Rows from block 8 of the encoder of a small masked image model, named by matrix and row number. Rows with one number belong to one neuron. Each number is 200 + 20 x the weight over its row's rms, rounded and kept within 0 to 999. All counts start at 0. After the name is the row's rms in percent of the matrix's.
After each neuron's rows are labels from the 100 images, of 14976, where the neuron reaches its highest value: "top examples" is what is common among them. Only what is clearly more common there than usual is listed. The data: rendered dice on a table. In brackets: how many of the 100, against the usual share in percent.
# fc1: MLP up (encoder.blocks.8.mlp.fc1.weight, 768x256), inputs 172-255
# fc2: MLP down (encoder.blocks.8.mlp.fc2.weight, 256x768, transposed), outputs 172-255

fc1.394,097,205,165,201,195,217,205,199,195,203,196,177,188,194,197,218,193,182,201,235,191,196,213,191,191,208,195,211,201,184,170,203,176,178,204,209,192,149,199,211,226,187,176,203,198,223,158,187,168,166,186,185,197,257,160,186,162,209,211,195,208,170,241,190,211,178,209,215,170,208,197,183,214,213,209,198,201,228,206,179,198,178,214,163,182
fc2.394,113,211,257,206,190,206,181,193,193,205,221,209,207,194,211,194,197,216,199,181,219,198,192,198,208,190,208,188,196,199,208,198,222,202,193,216,207,210,197,195,179,208,217,115,192,182,213,199,222,219,207,203,190,175,224,198,205,192,180,198,209,208,182,202,191,391,209,199,212,180,199,222,190,166,196,196,206,201,198,199,204,210,202,227,210
top examples: dice: three (62 vs 33.6)

fc1.475,048,185,263,201,179,191,206,184,201,206,180,253,184,156,200,160,153,165,218,181,181,201,197,173,167,194,197,189,194,190,207,196,198,173,212,215,214,229,210,226,190,194,180,204,202,222,210,191,213,179,218,206,166,209,228,201,209,227,198,199,209,242,180,199,185,175,190,211,200,197,179,209,207,202,184,210,215,202,186,140,205,165,202,225,157
fc2.475,096,193,210,196,195,193,192,192,204,198,201,191,199,197,201,195,193,200,201,200,199,195,199,190,204,194,197,200,195,204,200,191,192,202,201,194,194,182,194,195,203,201,199,237,188,191,198,193,200,198,190,201,198,207,191,195,192,205,200,192,194,191,197,194,198,464,199,198,199,211,198,208,202,187,200,201,194,190,194,195,194,217,203,201,212
top examples: dice: one (79 vs 33)

fc1.558,044,180,229,183,231,195,205,184,179,212,190,236,190,185,221,185,188,183,199,169,195,212,204,177,166,196,209,210,201,209,232,183,205,225,203,196,214,219,195,229,164,183,181,199,209,217,198,189,185,211,182,211,203,183,248,210,212,181,207,183,199,261,181,199,234,193,203,218,200,192,219,214,208,187,195,213,188,185,184,214,199,149,171,228,150
fc2.558,056,219,216,189,203,181,194,180,187,201,194,160,207,203,205,195,202,203,201,184,195,191,225,179,212,237,193,207,187,209,219,208,213,202,212,186,180,171,197,193,194,190,199,254,184,177,183,205,206,187,163,197,193,223,186,207,193,215,206,184,205,179,208,200,170,364,184,199,206,237,188,225,199,156,224,195,185,196,199,232,174,216,195,203,213
top examples: black die (38 vs 15.9)

fc1.744,157,198,203,190,195,224,196,204,215,203,221,159,229,193,205,226,199,191,199,200,190,177,177,210,158,174,201,167,168,172,176,206,215,224,190,202,200,211,176,166,192,189,206,196,239,214,169,193,200,224,227,225,239,228,221,191,212,191,198,196,243,190,176,230,230,208,209,229,187,212,238,190,199,184,202,182,188,187,177,228,206,199,197,205,207
fc2.744,132,209,207,182,205,182,190,200,176,196,173,216,161,185,202,199,192,207,189,166,210,188,206,192,208,219,190,217,191,198,213,197,207,199,238,187,229,227,198,234,213,220,177,202,170,169,239,197,204,184,178,196,183,172,200,192,216,195,206,190,209,222,210,196,164,32,187,195,202,161,174,206,194,217,203,186,214,211,197,180,191,182,237,197,193
top examples: green die (41 vs 15.7); yellow die (40 vs 15.8)

fc1.358,165,194,172,228,224,198,222,212,187,185,177,232,217,191,236,164,236,228,237,207,209,221,224,217,198,206,181,211,213,239,190,186,185,211,214,204,185,216,218,192,218,243,195,192,235,195,217,233,184,179,189,190,219,205,187,227,190,199,225,196,161,218,209,193,211,192,205,179,192,204,179,189,160,205,256,211,175,214,212,210,214,187,214,225,164
fc2.358,120,197,200,202,210,195,203,209,188,195,203,194,203,185,209,206,206,214,187,195,205,197,226,196,217,236,204,207,207,202,213,208,199,204,218,196,205,215,210,200,199,207,196,158,200,202,207,212,196,192,190,198,191,197,212,204,210,205,196,205,216,195,203,210,193,0,218,189,210,192,185,202,198,189,190,201,200,198,208,199,211,182,207,206,194
top examples: red die (53 vs 15.8); purple die (39 vs 15.2)

fc1.732,081,207,232,198,209,201,185,199,220,199,194,202,182,216,195,190,198,198,205,197,230,217,198,242,225,191,214,204,202,201,238,202,215,223,186,218,202,246,184,194,170,207,221,196,219,177,217,218,213,231,199,206,205,149,220,218,257,191,180,212,188,230,190,211,178,263,196,195,206,205,221,218,192,199,213,205,220,165,192,249,192,219,211,209,213
fc2.732,079,212,181,203,204,201,194,207,211,199,196,213,196,194,199,204,200,200,204,237,207,200,203,189,193,206,203,207,204,173,201,198,202,213,204,204,201,195,203,200,222,199,192,386,208,206,193,206,192,195,200,195,196,221,170,204,181,187,198,206,213,197,209,205,193,24,209,207,215,194,197,198,198,206,185,202,203,213,199,197,191,187,184,187,181
top examples: white die (63 vs 15.6)

fc1.464,179,218,222,231,247,203,216,187,209,165,184,251,200,210,185,175,205,223,241,197,171,204,200,200,190,211,175,206,203,206,183,170,198,218,230,190,201,228,198,198,198,215,190,194,167,164,212,211,203,192,200,173,201,183,196,224,191,207,196,181,213,203,196,180,167,200,201,183,191,219,189,200,181,178,217,203,205,207,228,217,242,215,234,212,186
fc2.464,118,216,219,212,201,189,196,190,202,180,198,189,206,191,187,224,194,208,171,208,224,200,203,187,193,217,189,206,199,196,212,197,200,182,224,196,219,211,201,216,193,221,189,175,192,178,220,197,227,228,197,207,199,198,204,195,210,211,162,192,189,204,189,201,208,16,208,167,204,192,189,173,220,185,190,211,203,212,197,222,228,190,182,211,210
top examples: red die (46 vs 15.8)

fc1.278,051,231,208,225,171,221,204,199,205,211,169,215,197,200,210,205,230,213,218,211,218,199,204,164,179,209,202,197,208,188,221,152,194,211,181,197,182,227,217,162,188,188,213,196,224,193,224,197,198,194,181,170,192,219,207,185,221,202,206,206,175,226,194,249,193,207,188,216,189,183,200,179,197,222,166,192,172,203,205,241,193,213,193,231,209
fc2.278,046,197,204,219,222,240,205,196,185,214,189,186,148,209,211,215,229,204,195,195,227,203,227,212,197,227,185,205,214,199,214,235,184,168,195,229,237,204,251,219,195,205,195,214,194,193,204,217,213,195,233,203,203,205,182,226,179,244,191,175,199,205,180,252,245,151,195,210,215,157,205,200,213,201,204,200,203,201,243,198,207,221,208,211,241
top examples: pink die (35 vs 15.7)

fc1.434,170,211,228,189,210,210,224,234,208,215,196,184,213,221,190,169,200,206,202,192,191,212,194,182,146,218,207,183,195,228,203,190,236,188,182,225,197,191,211,213,180,176,264,193,188,180,183,198,209,201,230,229,203,205,214,191,155,181,210,192,165,204,196,216,210,198,240,198,205,194,217,163,160,210,213,204,193,203,187,216,198,229,236,169,190
fc2.434,129,203,230,229,198,195,192,210,203,196,207,201,227,197,201,211,192,195,207,190,194,199,203,206,199,217,225,199,189,191,197,190,220,221,180,215,201,239,196,178,194,191,222,181,205,229,211,205,180,233,179,200,225,173,232,192,214,177,206,188,204,206,205,190,191,9,218,200,212,202,211,190,215,197,211,199,181,188,193,197,195,190,197,185,231
top examples: green die (42 vs 15.7)

fc1.708,072,223,224,203,199,187,192,201,207,206,209,224,220,206,212,196,203,207,211,193,214,205,178,227,220,205,206,202,189,214,228,191,206,222,207,200,210,248,196,193,183,209,231,197,201,174,224,215,222,239,232,224,211,141,220,213,241,177,174,197,196,229,163,212,163,218,195,185,218,214,213,232,209,182,212,193,229,163,190,237,202,214,194,233,235
fc2.708,065,205,192,209,200,206,195,202,229,200,181,204,175,209,192,205,197,199,215,229,194,201,198,208,199,185,193,213,195,203,176,196,204,194,215,192,216,193,197,192,223,186,180,376,197,211,191,190,198,188,201,193,204,223,154,199,184,214,213,192,168,203,216,196,210,238,189,196,204,220,207,188,219,220,219,207,205,207,200,205,178,208,184,161,202
top examples: white die (48 vs 15.6)

fc1.699,178,200,197,235,223,209,213,185,175,204,208,195,170,222,186,206,196,225,191,196,166,164,197,205,204,212,217,207,216,211,196,198,226,224,185,187,182,185,185,201,205,181,210,195,188,191,152,210,177,209,195,170,200,194,200,177,209,220,201,194,209,179,188,196,214,190,181,203,155,217,241,188,199,174,178,176,186,187,190,202,220,192,209,207,182
fc2.699,119,213,210,223,214,193,201,203,190,190,193,214,217,240,188,203,208,195,228,184,202,219,204,206,215,226,217,193,202,200,210,208,202,212,191,187,200,200,203,209,188,183,211,179,216,202,217,211,202,213,194,191,194,186,232,212,218,199,180,200,216,224,195,198,217,25,211,178,194,212,234,194,215,211,203,235,214,188,207,224,217,209,200,189,212
top examples: green die (52 vs 15.7)

fc1.223,115,226,220,190,200,207,219,190,211,188,171,200,214,173,187,194,211,191,220,253,200,212,206,219,220,190,183,231,221,228,210,212,148,198,216,231,207,211,222,212,210,238,189,187,219,225,221,209,193,217,184,205,186,219,211,225,201,195,194,218,232,219,197,211,195,235,198,205,239,228,167,176,183,137,191,207,201,204,229,183,190,198,186,212,222
fc2.223,115,202,209,203,204,190,201,197,198,193,203,192,214,204,196,209,197,204,196,192,213,196,208,195,200,227,195,198,195,199,202,204,206,208,201,194,200,209,201,197,200,212,199,168,206,197,211,198,210,212,194,206,196,185,210,198,206,207,193,193,205,203,197,200,198,0,201,196,206,200,196,194,207,203,189,199,197,199,197,208,206,189,197,206,205
top examples: purple die (58 vs 15.2); blue die (46 vs 16.1)

fc1.350,100,203,163,195,190,206,210,205,196,203,202,188,191,194,201,216,198,184,197,232,186,204,210,189,193,206,193,206,204,193,164,209,176,173,194,201,197,156,208,219,229,194,173,203,196,226,165,190,168,167,183,178,200,254,162,187,160,204,216,199,209,168,230,190,211,175,199,217,179,211,192,183,218,209,195,203,205,227,202,162,199,175,212,165,187
fc2.350,160,205,230,204,193,203,185,198,199,200,209,205,206,193,203,190,195,208,198,186,208,198,190,195,201,185,204,193,199,202,203,197,208,200,198,209,202,202,194,196,190,202,210,155,197,195,206,198,208,211,204,202,193,189,211,200,200,195,191,199,204,210,187,198,196,456,209,195,204,194,197,208,195,182,201,199,201,195,196,197,201,209,203,212,203
top examples: black die (40 vs 15.9)

fc1.729,045,171,233,184,191,166,211,192,193,216,178,196,198,189,206,180,206,183,189,177,201,199,194,148,159,198,196,204,204,209,232,155,179,205,205,203,206,222,211,229,162,201,184,200,199,203,205,206,176,213,190,193,191,183,238,204,219,187,229,169,165,235,187,231,216,206,203,186,196,200,214,211,202,197,192,190,164,205,200,194,189,180,190,233,146
fc2.729,058,212,207,190,202,191,190,187,194,209,200,179,188,204,213,197,204,204,202,217,219,194,224,180,216,241,195,203,204,197,220,220,198,210,202,206,197,169,211,192,203,191,196,245,188,174,187,218,193,194,185,198,197,227,179,214,182,204,210,205,207,171,200,221,173,384,191,190,189,218,183,237,205,162,207,202,198,190,214,208,192,213,194,204,213
top examples: dice: one (63 vs 33)

fc1.613,123,184,178,227,187,213,213,193,201,205,174,242,196,207,209,213,185,208,203,185,221,210,173,195,203,221,194,205,210,225,189,187,179,192,199,180,174,201,220,166,251,210,196,190,218,199,173,230,236,190,188,218,210,183,210,212,206,220,205,204,201,232,218,214,191,205,208,223,160,196,197,234,165,227,218,202,184,198,203,196,203,197,195,191,177
fc2.613,116,208,214,205,212,194,198,202,189,210,203,206,198,208,209,213,209,210,195,197,200,205,224,208,213,238,207,198,203,203,203,212,214,206,200,205,212,206,211,205,192,197,206,136,204,198,203,212,206,205,193,199,198,185,214,208,211,202,197,205,208,203,213,207,199,0,199,186,201,193,208,203,202,209,198,196,208,204,210,197,201,198,205,208,201
top examples: dice: three (60 vs 33.6)

fc1.128,148,201,207,187,196,220,198,215,201,193,234,160,236,202,205,218,202,193,192,202,196,178,185,224,173,171,202,165,164,174,169,196,209,234,188,201,200,203,177,165,205,188,209,195,230,233,177,199,173,213,220,226,239,248,217,188,211,183,206,197,235,192,181,233,230,205,210,222,185,219,230,200,189,182,198,181,182,184,172,229,212,201,201,186,201
fc2.128,125,210,213,193,204,187,196,202,189,202,180,205,168,199,204,201,197,211,193,182,214,196,211,192,210,225,197,216,197,200,213,203,209,202,226,189,228,227,201,230,208,213,188,176,176,174,233,199,211,201,195,196,190,179,202,197,211,201,202,193,213,217,209,198,181,0,191,201,204,169,190,202,203,209,203,191,217,217,198,175,194,183,223,203,195
top examples: green die (41 vs 15.7); yellow die (36 vs 15.8)

fc1.502,183,197,206,237,260,217,199,173,213,210,166,205,181,203,227,181,224,213,210,199,198,231,178,181,165,185,165,184,182,212,213,209,168,212,226,212,194,183,202,199,243,215,206,195,179,196,201,193,189,195,229,231,201,196,201,219,151,205,209,220,191,184,212,218,190,193,190,219,161,182,192,172,186,206,223,226,185,227,176,171,197,212,224,234,182
fc2.502,128,186,197,200,181,175,206,197,193,200,187,194,200,179,201,216,177,217,177,203,191,174,204,191,202,200,181,204,176,195,222,190,197,166,212,202,215,212,187,214,179,219,197,199,182,201,234,182,211,190,182,207,188,195,215,178,206,190,198,189,200,205,209,190,172,27,209,209,223,166,172,216,196,208,196,173,205,199,186,190,193,190,209,213,218
top examples: blue die (42 vs 16.1); purple die (41 vs 15.2)

fc1.222,166,190,211,230,226,187,210,207,198,222,185,189,173,204,212,184,198,215,204,187,197,211,207,177,168,222,200,196,201,232,230,205,201,205,203,211,206,200,200,216,191,180,270,195,170,174,175,187,200,160,230,210,212,197,204,201,163,202,204,203,167,167,185,219,180,206,245,200,193,174,232,168,162,204,214,198,181,211,193,195,191,247,262,202,195
fc2.222,121,196,204,218,194,185,193,223,179,201,201,214,230,192,211,199,191,197,196,199,197,189,217,223,202,209,205,197,185,202,191,196,194,197,192,213,212,237,201,192,196,195,215,171,205,228,232,201,181,198,185,200,218,195,229,190,224,174,202,197,201,210,207,197,198,5,229,210,209,185,183,209,192,215,219,190,188,197,196,205,195,190,194,187,218
top examples: blue die (47 vs 16.1); purple die (42 vs 15.2)

fc1.48,052,201,217,201,214,184,204,193,204,211,196,224,177,158,220,192,152,145,203,193,187,196,200,157,171,190,206,196,188,171,193,196,174,170,199,187,233,189,197,233,206,178,168,197,175,221,192,175,206,176,200,221,180,219,206,195,193,234,206,201,222,225,191,195,236,164,188,214,187,193,177,196,203,208,181,217,207,219,200,139,197,154,197,223,165
fc2.48,123,200,198,194,190,196,193,195,201,198,202,195,205,192,198,193,194,200,201,193,203,198,187,198,196,184,199,200,195,206,198,191,194,192,200,201,192,194,189,200,201,197,203,225,193,195,199,196,197,197,204,201,198,208,196,198,198,198,199,191,194,204,198,197,195,465,198,194,197,200,196,203,199,193,203,201,196,198,198,197,196,205,203,203,208
top examples: dice: one (65 vs 33)

fc1.570,065,193,229,193,191,193,175,173,212,215,186,227,198,159,231,199,181,177,196,155,199,188,195,163,195,203,219,191,178,179,218,195,196,179,210,180,226,231,190,219,198,180,180,215,174,204,217,174,227,220,231,229,193,159,232,202,215,206,192,219,216,221,157,192,207,169,186,195,206,185,202,213,226,197,181,200,198,192,194,170,201,177,199,263,197
fc2.570,111,195,192,195,192,198,195,196,204,196,198,197,196,192,194,190,195,197,200,199,199,198,187,200,195,177,198,204,195,201,193,194,193,189,200,200,194,192,195,195,204,200,196,253,194,196,201,196,198,192,205,201,198,210,187,194,197,196,202,196,190,199,201,197,197,453,197,198,198,205,195,200,198,195,207,201,199,199,193,193,197,207,202,197,200
top examples: dice: one (66 vs 33)

fc1.412,067,197,218,192,198,200,205,182,195,185,183,191,184,206,174,213,214,207,205,208,223,207,217,231,228,182,196,216,210,208,231,187,201,226,192,212,225,229,202,186,186,220,216,179,206,193,232,225,238,203,216,224,191,177,224,224,247,199,194,207,197,230,195,224,180,252,205,193,229,237,196,236,182,193,199,207,215,169,206,251,197,201,203,251,223
fc2.412,108,198,202,204,201,192,203,200,200,197,203,198,201,208,200,211,201,200,199,209,202,198,211,197,202,226,205,203,197,196,209,207,206,215,197,202,200,201,205,199,206,199,200,228,207,199,199,201,199,201,194,202,202,184,200,200,199,203,190,202,208,198,202,201,201,0,202,202,206,194,206,201,199,206,193,198,201,200,196,210,201,203,199,197,205
top examples: white die (50 vs 15.6)

fc1.753,094,209,185,203,240,176,213,223,209,204,195,215,237,201,195,196,213,221,200,225,195,200,186,210,205,203,184,194,217,212,158,199,192,189,230,198,180,173,211,190,241,199,196,187,212,182,209,210,175,165,200,200,203,216,160,198,188,205,203,191,202,207,207,194,231,190,201,183,194,209,208,165,201,185,217,186,177,221,214,212,211,227,219,202,189
fc2.753,112,203,210,200,203,189,202,203,192,203,203,199,205,200,202,205,199,204,199,200,206,201,216,202,206,230,201,196,198,207,206,203,204,200,199,201,211,210,206,202,196,198,202,138,201,193,206,204,204,202,195,204,198,192,213,203,213,205,205,201,207,201,199,202,201,0,202,199,208,192,197,200,197,200,196,199,200,207,201,203,207,193,202,209,206
top examples: red die (39 vs 15.8)

fc1.38,085,207,202,215,174,197,218,198,164,202,198,235,191,195,224,195,200,192,194,198,175,208,184,198,194,208,191,202,208,225,195,183,202,225,184,184,214,210,220,192,213,231,199,172,213,202,170,243,205,203,206,217,206,203,205,206,217,214,206,204,201,258,215,221,213,207,204,227,173,207,201,253,159,236,204,203,200,202,192,185,196,177,208,189,190
fc2.38,113,206,213,202,204,191,206,204,189,203,204,198,204,207,208,207,201,204,200,201,206,201,216,205,206,235,205,196,199,202,204,205,209,206,196,199,210,209,205,204,191,198,204,132,205,196,201,210,200,204,192,200,201,189,218,204,210,199,203,205,211,201,205,204,201,0,204,197,203,193,203,202,200,202,196,199,203,204,203,204,205,194,199,207,207
top examples: dice: three (63 vs 33.6)

fc1.569,161,239,184,235,220,217,216,203,191,205,173,236,194,222,212,172,240,225,220,218,201,234,209,211,211,203,188,198,211,221,218,189,194,211,199,227,189,193,227,224,201,212,210,192,204,182,224,222,210,243,179,201,178,187,180,222,183,206,194,186,152,214,212,190,202,194,197,179,194,195,175,195,189,195,220,220,218,217,190,224,194,186,174,200,197
fc2.569,116,192,210,218,198,180,186,204,191,192,174,192,194,196,194,219,183,222,184,188,213,174,202,197,205,214,194,214,195,186,217,189,201,192,232,178,215,213,184,199,207,205,198,182,177,170,205,190,201,196,187,180,189,188,214,185,209,212,188,176,204,198,178,189,172,14,216,198,191,185,196,203,211,194,196,192,208,187,186,205,198,184,219,192,198
top examples: pink die (34 vs 15.7)

fc1.649,047,184,242,182,192,178,205,188,184,213,203,224,210,191,210,173,207,199,202,171,190,206,190,149,169,208,202,203,197,208,237,164,189,204,203,203,209,215,223,208,177,183,187,202,200,195,222,203,183,198,195,180,204,188,231,193,220,192,221,186,160,237,198,232,212,201,203,197,210,186,209,189,211,198,187,188,166,205,199,210,195,175,191,229,165
fc2.649,056,218,227,205,207,192,189,178,207,214,211,176,185,196,220,200,211,196,202,209,228,198,221,192,210,234,194,204,201,200,215,219,197,206,206,210,195,174,203,203,185,187,191,249,194,189,175,207,186,187,190,212,194,220,179,210,179,203,207,191,204,178,205,226,200,368,190,207,174,225,191,227,207,160,213,202,194,189,214,212,181,217,204,209,236
top examples: dice: one (65 vs 33)

fc1.392,156,222,196,189,214,193,205,234,208,217,214,193,172,194,232,209,200,222,194,195,203,203,217,175,161,225,238,199,208,197,211,197,229,165,194,235,199,222,246,250,198,177,245,194,172,186,225,197,206,192,228,224,193,204,184,185,185,191,213,208,153,169,223,231,217,201,254,180,218,150,193,210,165,224,188,209,196,212,213,188,190,207,218,196,200
fc2.392,128,195,202,201,195,184,189,198,186,185,200,204,209,215,190,209,187,189,204,177,205,194,201,208,206,212,203,201,186,194,200,188,206,217,203,184,217,216,180,189,199,203,192,182,212,209,214,195,199,207,184,193,205,180,233,187,224,205,193,183,210,216,191,192,197,0,188,201,197,212,216,190,213,221,204,198,201,175,195,215,199,201,215,190,215
top examples: dice: three (66 vs 33.6); black die (42 vs 15.9)

fc1.485,163,200,183,195,196,192,191,177,193,190,167,191,198,174,212,221,227,178,206,241,201,191,197,210,203,147,155,195,161,177,204,213,191,206,204,220,210,211,204,200,200,288,182,192,268,222,217,211,232,186,178,221,206,235,200,219,208,172,215,176,204,203,208,238,184,204,166,233,216,211,199,230,208,216,210,202,236,205,204,190,193,175,191,219,194
fc2.485,125,201,212,189,186,173,188,225,192,193,211,202,192,194,186,192,188,193,204,170,221,199,185,171,196,215,227,194,186,182,212,195,210,184,192,187,227,234,196,199,209,175,200,185,186,180,221,189,196,215,201,195,199,182,202,189,235,204,187,187,214,232,195,189,186,16,215,145,215,174,186,188,222,201,183,213,201,186,190,214,202,196,192,176,211
top examples: white die (50 vs 15.6); pink die (46 vs 15.7)

fc1.697,144,212,173,206,196,180,189,188,185,190,191,203,206,152,221,224,230,175,205,242,202,202,209,211,217,145,156,199,170,197,206,216,159,207,201,198,211,206,221,200,205,271,186,196,248,226,223,204,198,148,166,226,206,226,206,215,213,179,217,176,202,201,204,245,191,210,175,241,205,206,170,216,198,211,195,210,212,211,210,178,192,173,184,221,214
fc2.697,112,204,207,202,186,179,203,217,214,187,219,180,204,195,188,187,186,192,200,178,211,196,187,179,205,215,226,208,190,184,221,194,213,200,186,202,205,234,192,194,191,186,200,173,202,198,215,196,192,231,200,190,210,180,210,192,230,194,200,188,215,230,199,186,182,8,212,165,210,185,205,195,224,197,184,211,195,186,189,206,192,194,193,183,206
top examples: purple die (42 vs 15.2)

fc1.423,096,205,161,197,197,206,205,204,196,201,196,178,186,198,203,218,194,183,199,234,190,198,207,191,196,203,194,212,210,190,171,208,179,177,199,207,192,152,202,221,230,184,175,201,199,226,159,191,170,167,187,186,197,254,155,182,164,207,210,201,219,178,233,181,220,176,199,218,174,211,197,188,212,207,206,202,196,219,205,180,199,171,218,165,186
fc2.423,118,209,249,202,191,201,183,195,193,204,219,203,209,193,207,194,195,213,196,184,212,195,189,204,206,188,211,191,194,207,202,197,211,198,195,215,202,210,194,197,181,206,216,127,190,185,214,197,216,216,207,203,193,185,224,196,208,188,185,196,207,213,188,200,189,408,210,195,212,181,196,220,190,180,198,195,205,202,196,196,206,209,198,219,205
top examples: dice: three (66 vs 33.6); black die (36 vs 15.9)

fc1.282,088,207,161,198,196,207,210,195,199,200,197,188,182,195,204,208,181,177,203,229,192,204,208,182,189,204,195,204,206,183,167,210,173,178,200,203,194,157,204,212,230,186,167,204,199,223,165,194,175,155,187,185,198,255,158,187,166,220,215,200,218,187,229,187,221,174,199,227,168,212,193,182,213,205,201,215,205,222,202,167,200,166,212,167,182
fc2.282,132,207,233,200,194,199,188,197,197,201,213,203,209,192,204,195,197,208,198,186,212,196,189,201,205,189,206,196,197,202,198,198,204,196,195,209,198,203,193,201,190,204,209,163,189,192,205,196,207,210,205,203,194,187,211,200,201,192,193,198,204,204,191,199,192,453,205,196,210,191,194,214,194,181,201,199,206,197,197,197,199,213,202,218,210
top examples: dice: three (63 vs 33.6); black die (36 vs 15.9)

fc1.90,144,195,223,223,256,178,218,180,200,172,186,244,179,203,202,201,212,208,215,198,170,206,213,194,206,200,183,222,210,212,183,175,192,230,217,177,227,205,201,211,207,226,178,190,176,166,198,222,203,183,175,178,207,188,203,197,184,191,209,200,199,201,207,173,207,204,176,194,180,249,175,192,172,198,220,210,194,216,220,195,236,221,234,235,177
fc2.90,111,202,208,208,205,196,203,189,201,194,205,198,208,193,206,205,200,186,185,204,205,199,220,205,205,230,190,208,201,205,225,209,195,192,204,209,216,216,201,213,185,228,189,165,210,194,225,200,216,207,192,206,206,186,218,204,210,212,187,207,210,208,203,208,209,0,200,198,219,190,193,171,209,204,204,204,204,211,209,212,211,190,190,213,218
top examples: red die (60 vs 15.8)

fc1.512,052,180,237,204,210,173,202,173,205,203,187,233,190,149,205,194,147,175,206,176,205,204,207,179,167,190,210,193,198,204,212,190,198,175,209,203,221,214,183,228,176,181,181,195,189,218,206,194,203,210,211,234,175,176,240,209,218,221,208,214,218,235,179,184,221,181,203,203,194,189,192,223,214,191,187,219,199,191,192,165,203,155,198,243,171
fc2.512,083,195,206,189,189,182,195,191,196,197,201,190,203,191,194,195,191,202,202,197,201,193,197,179,201,201,200,204,190,207,203,194,195,201,204,193,180,183,189,195,209,199,199,256,189,186,194,192,200,193,178,205,194,216,195,192,203,209,202,183,204,188,201,197,189,447,192,196,197,209,188,202,196,191,207,201,195,192,191,205,192,210,202,203,215
top examples: dice: one (69 vs 33)

fc1.274,158,210,188,210,205,192,179,242,227,205,214,212,218,173,234,211,206,220,192,202,211,187,207,171,195,219,235,194,193,166,206,185,221,167,185,220,219,246,255,201,220,184,250,192,191,195,232,208,217,200,218,215,206,210,173,172,203,204,207,208,175,187,209,202,192,215,262,182,239,167,187,242,200,216,187,201,198,208,204,205,197,213,205,182,207
fc2.274,125,184,205,194,201,188,212,199,183,194,203,208,218,208,197,204,192,183,203,192,189,205,206,213,215,209,204,202,195,220,208,197,214,229,197,196,216,217,181,181,188,207,186,215,224,223,194,198,197,199,187,197,205,181,250,196,223,221,207,195,191,214,184,202,206,0,192,197,197,209,207,170,217,233,194,204,187,184,203,204,193,194,213,200,212
top examples: red die (35 vs 15.8)

fc1.264,174,202,199,219,221,200,208,229,212,223,203,190,177,190,235,200,211,208,201,183,183,197,234,177,168,203,207,194,183,200,216,173,236,210,174,235,219,199,193,237,179,169,249,197,166,172,200,209,177,175,231,223,222,195,202,178,173,173,218,204,157,200,216,214,194,215,236,189,202,192,198,202,136,217,210,203,180,197,191,201,201,215,243,184,192
fc2.264,124,180,173,207,197,196,181,226,191,197,205,189,226,194,204,206,199,199,202,186,204,198,213,235,233,215,225,218,199,210,188,202,174,185,192,178,245,234,197,192,220,191,205,169,211,228,205,207,182,212,196,193,212,190,231,196,241,204,209,200,191,228,194,188,197,24,215,204,214,182,196,200,216,235,200,201,195,200,202,199,198,191,198,179,217
top examples: dice: three (61 vs 33.6)

fc1.258,129,194,196,226,263,181,202,184,188,183,178,219,165,177,187,193,176,207,227,204,165,191,232,208,180,214,182,217,205,196,142,177,180,203,206,209,217,241,190,185,219,205,190,189,187,199,201,225,212,186,173,182,228,194,205,197,196,215,208,188,192,217,193,170,191,203,195,193,201,221,184,174,163,199,214,193,189,216,219,211,236,208,232,236,159
fc2.258,116,208,209,200,202,188,198,201,188,191,214,198,212,190,202,206,200,202,191,196,198,204,216,194,204,233,200,201,199,198,199,201,204,198,202,201,212,213,203,199,194,209,195,149,210,200,211,206,206,210,190,211,204,188,213,201,216,196,196,203,209,202,212,203,203,0,206,196,208,195,192,195,205,192,192,205,199,198,202,201,213,196,187,210,213
top examples: red die (78 vs 15.8)

fc1.435,100,206,165,193,200,209,214,203,192,200,205,180,189,191,202,218,194,186,197,227,186,197,214,194,192,203,196,202,209,188,168,213,173,172,195,197,208,152,203,216,229,193,177,202,200,231,163,188,165,165,183,188,201,254,164,186,162,210,214,201,215,173,231,187,222,169,200,217,177,217,187,183,217,204,196,203,202,229,209,164,198,177,209,167,183
fc2.435,164,202,224,206,195,203,187,199,200,202,207,205,205,193,201,192,196,204,200,187,205,199,189,197,202,186,203,194,196,205,200,196,203,199,198,209,197,199,193,199,192,202,208,160,197,195,209,196,208,209,203,200,193,192,209,198,202,193,192,198,202,207,189,197,196,458,205,193,205,193,197,210,193,191,202,200,201,198,198,199,200,210,203,209,205
top examples: black die (43 vs 15.9)

fc1.664,102,223,205,181,191,224,212,232,221,205,189,195,190,191,183,195,195,225,208,188,178,195,188,159,165,212,221,211,207,190,221,215,234,155,220,214,201,231,213,238,180,188,246,181,184,190,226,199,218,193,256,214,188,195,177,209,206,193,186,210,222,206,189,218,186,219,243,184,239,162,221,214,234,203,182,194,242,216,209,201,193,164,216,196,191
fc2.664,112,202,215,206,202,187,201,200,193,201,206,192,208,204,202,202,200,200,198,194,204,199,217,202,204,229,198,194,196,209,205,205,209,203,198,199,206,210,201,197,191,203,201,147,203,201,206,201,207,211,194,204,202,188,223,197,216,200,203,197,209,203,197,202,198,0,198,199,207,198,202,198,209,203,201,197,200,206,203,201,203,196,199,211,210
top examples: black die (83 vs 15.9)